python train.py --dataset="synthetic speech, music and everyday sounds put through simulated rooms and audio effects" --train_examples=39062 --spec_augment=false --encoder_head_dim=64 --encoder_qk_norm=false --encoder_inner_norm=false --text_encoder_norm_position="pre" --text_encoder_qk_norm=false --text_encoder_parallel_block=false --optimizer="muon" --lr=0.0025 --cautious_weight_decay=true --adamw_weight_decay_other_params=0.05
Rows from expert 29 of block 7 of the audio encoder, named by matrix and row number. Rows with one number belong to one neuron. Each number is 128 + 32 x the weight over its row's rms, rounded and kept within 0 to 255. All counts start at 0. After the name is the row's rms in percent of the matrix's.
# up: expert up (encoder.blocks.7.mlp.up, 32x96x96), inputs 48-95
# down: expert down (encoder.blocks.7.mlp.down, 32x96x96, transposed), outputs 48-95
up.38 095 [134 102 124  98  88 131 158 115 107 117 123 186  76 143 101 116 116 120 129 122 122 110  92  79  76 145 147 128 164 102 167  90 127 108 132 131  98  62 123 128 142 132 181 124 203  89 162 162]
up.39 113 [100 107 108  99 169 106 155 238 167 112 136 179 110  91 154 136 123 100 123  89 154 179  91  88 135 146 131 154 107 139 180 148 132 138  87 162  95  83 179 175 121 159 183 153  85 133 155 131]
up.40 106 [127 107  61  97 138  52 150 173 146 104 132 117  75 135 123 112 122 113 137 166 135 132 131  77 119  97 103  86 136 172 168 117  95 139 165 137 144  81  84 125 146  99 124 158 159  90 106 109]
up.41 111 [115 155  90  83 110 102 210 197 135 166 130 126 106 134 137 106 104  83 122 188 103 128  63 107  85 107 147  91 134 173 140 133 156  90  48 132 126  88 153 100 124 137 149 156 131 116 151 127]
up.42 108 [130 158 113 100 181 189  97 140 105 100 115 123 116 157 100 162  73 161 136 146 143 121 108 132  93 128 138 158 143 139 156 118  98 138 160 162 196 156 101 159 114 119 115 129 141 139 108 126]
up.43 104 [146  93 114 122  80 140 127 123 164 185  82 118  98  97 177 102  65 179 176 166 111 111 153 190 123 138 133 110 127  91 158  91 166  93  80  56 124 101 118  97 111 114 148 142 111  96 146 129]
up.44 102 [115 105 153 217 159 169 148 129 101 150  99 148 132 131 170 154 134  83 121 137  84 103 142 146 142 152  99 125 131 173 152 109 120  97 192 154 124  99 150  58 113 128 146 159  89 155  78 117]
up.45 095 [160 100 122 144 168 141 150 102 139  91 152  32 106 103 114  82 139 132 150 136 196 138 136 161 132 133 107 108  37 138 144  89 166 123 160 205  94 199 174 100 124 130 108  85  88 129 152 164]
up.46 112 [ 91 163 103 176 126 184 134 162  84 133 155 138 124 152 135 189 159 139  92  91  69  88 134  99  69 109  95 137  91 174  86 135 174 112  93  93 177 171  83 162 138 123 151 185  70 123 110 124]
up.47 085 [141  90 139 128 141 109 111  50 110 107 148  92 150 185 161 150 144 156 156 132 113 126  57 114 116 144  86 178 134 133 140  99 141  91 195  92 130 115  98 103 100 181 128 101 110 110  88 114]
up.48 101 [136 131 113 170 129 126  90 188 171 172 165 133  96 106 142  91 102 116 168 140  47  52 104  90 131  91 144 128  81 117 108 109 159 100 148  73 116 128  81 113  55  73 185 128 136 137 113 110]
up.49 095 [112 157 157  83 188 115 146  98 120 164 136  69 176 157  93 122 111 153 132 127 111  92 166  82 119  78 157  50 158 114 139 115 126 141 112 137 104 141  53 103 100  92 114 124 113 146  58 129]
up.50 100 [118  77 155 177 141  80 191 101  78 104 119 110 137  99 136 107  75 105  52 129 171 172 122 105 125 165 135 145 173 119 101 101 136  64 158  80 124 149 136 140  89 109  56 156 129 121 135 133]
up.51 114 [ 96 136 133 128 137 119 106 155 140  45 124 179 135 152 164 119 103 149 157 109 145 120 122  90  83 127 128 137 125 113 134 168 130 153 190 166 154 193 107 112 144 136  65 122 105 109 134 137]
down.38 099 [111  92 171  98  72 128 103 102  62  87  64 135  88 168 131 112 110  81  95 131 128 169  65 119 115 170 116 179  88 127  90 102 136  95  92 153 120  84 131 104 129 105 126 153 150  57  97 138]
down.39 109 [140 148  52  82 106 134 149 166 120 123 110 129 143 115 121 162 104 150 123 169 158  88 197 171  85 111 120  74  89 115  82 103 101 112 118 104 104 177  80 162 121 136 110 126 143 122 124 107]
down.40 105 [152 173 109 133  95 115 129  69 127 182 101 113 155 156 132  99 117  56 192 126 202 109 142 106 193 119 135  76 117 108 111 152 150 140 140 149 112 142 146 137 132 141 112 120  97 167 171 129]
down.41 106 [181  80  64 107 126 151  80 145 129  86 113 131 134 108 177  95 128 150 134 132 130 146 106 120 135 122 104 104  74 116 133  67 103 106 124  84  89 188  95  94 131 158  90 133 132 109 115 162]
down.42 100 [ 83 121 129 143 124  74 172 150 103 164 118  86 119 168 108 179 124 164 111 163 125  75 141 101 147 147  92 134 164 175 125 122 116 186 155 129 108 146 118 129 130 150 148  66 198 130  62 192]
down.43 110 [ 93 132  89  96 108  86  81 170  96 139 128 136 110 116 128  92 162 104 101 157  72 156  98 149 106 131 140 150 115  73  95 104 172  73 108 218 171 152 117 117 104 179 116 130 110 143 162 119]
down.44 103 [ 96  55 136 193 137 186 126  72 105 132 128 124 106 114 102 111  71 202 135 190 116 173 158 114 150 142  56 162 171 140 146  98 147 157 105 148 152 138 118 131 187 125 135 139 105 111 105 196]
down.45 083 [ 70 175 114 157 138  97 164 111 144 128 140 132 133 145 149 163  84 131  36 166 128 102  90 123 192 131 200 138  94 113 118  87 124  84  75  98 139 125 130 115 124 154 138 125 147 132 181 115]
down.46 109 [151 124 104 142 105 132  52 160 141 118 148  77 101 154 167 134 116 111 137 125 159 140 129 100 102 128 140 179 154  89  71 130 132 134 120 198 122 103 120 112 115 143  76 115 184 174 124  72]
down.47 085 [127 169 142 170 139 129  90 127 159 149 102 149 171  97  96 102 114 118 172 104 124 128 174 107 128 130 139 109 106  81 101 133 107 133 150 131 103 115 107 138 148 132  56 107 116 155 135 125]
down.48 116 [105 147 142  85 139 145 146 155 145 141 133 118  52 155 160 171 119 103 136 160 146 127 114  76 151 116 128 135 171 125 114 115 126 131 159 108 133 126 173 122 138  75 139 121 159 181 115  69]
down.49 103 [161 140  77 115  83 176 125 161 170 104 235 199 113 133 108 162 132 111 107 129 125 129 201  68 115 102  92  70 140  94 120  98 107 142 118 166 141 108  71 187 103 142 140 105 172 169 150 103]
down.50 098 [117 149 175 141 155   7 128 104 166 178 141  93 141  92 175 138 131 141 109 166 147 106 156 172 104 138 118 125 135 145 170 110 159 108 153  73  92 189 163 114 142 129 113 145 124 141 174 161]
down.51 114 [136 166 100  98 119  89 109 137 122  95 130 147 142 178 146 144 119  71 160 140 102  75 140  85 137 160 125 142 108  77 137 133 155 119 158 134 116 136 141 145  70 156 145 151 143 123 162 185]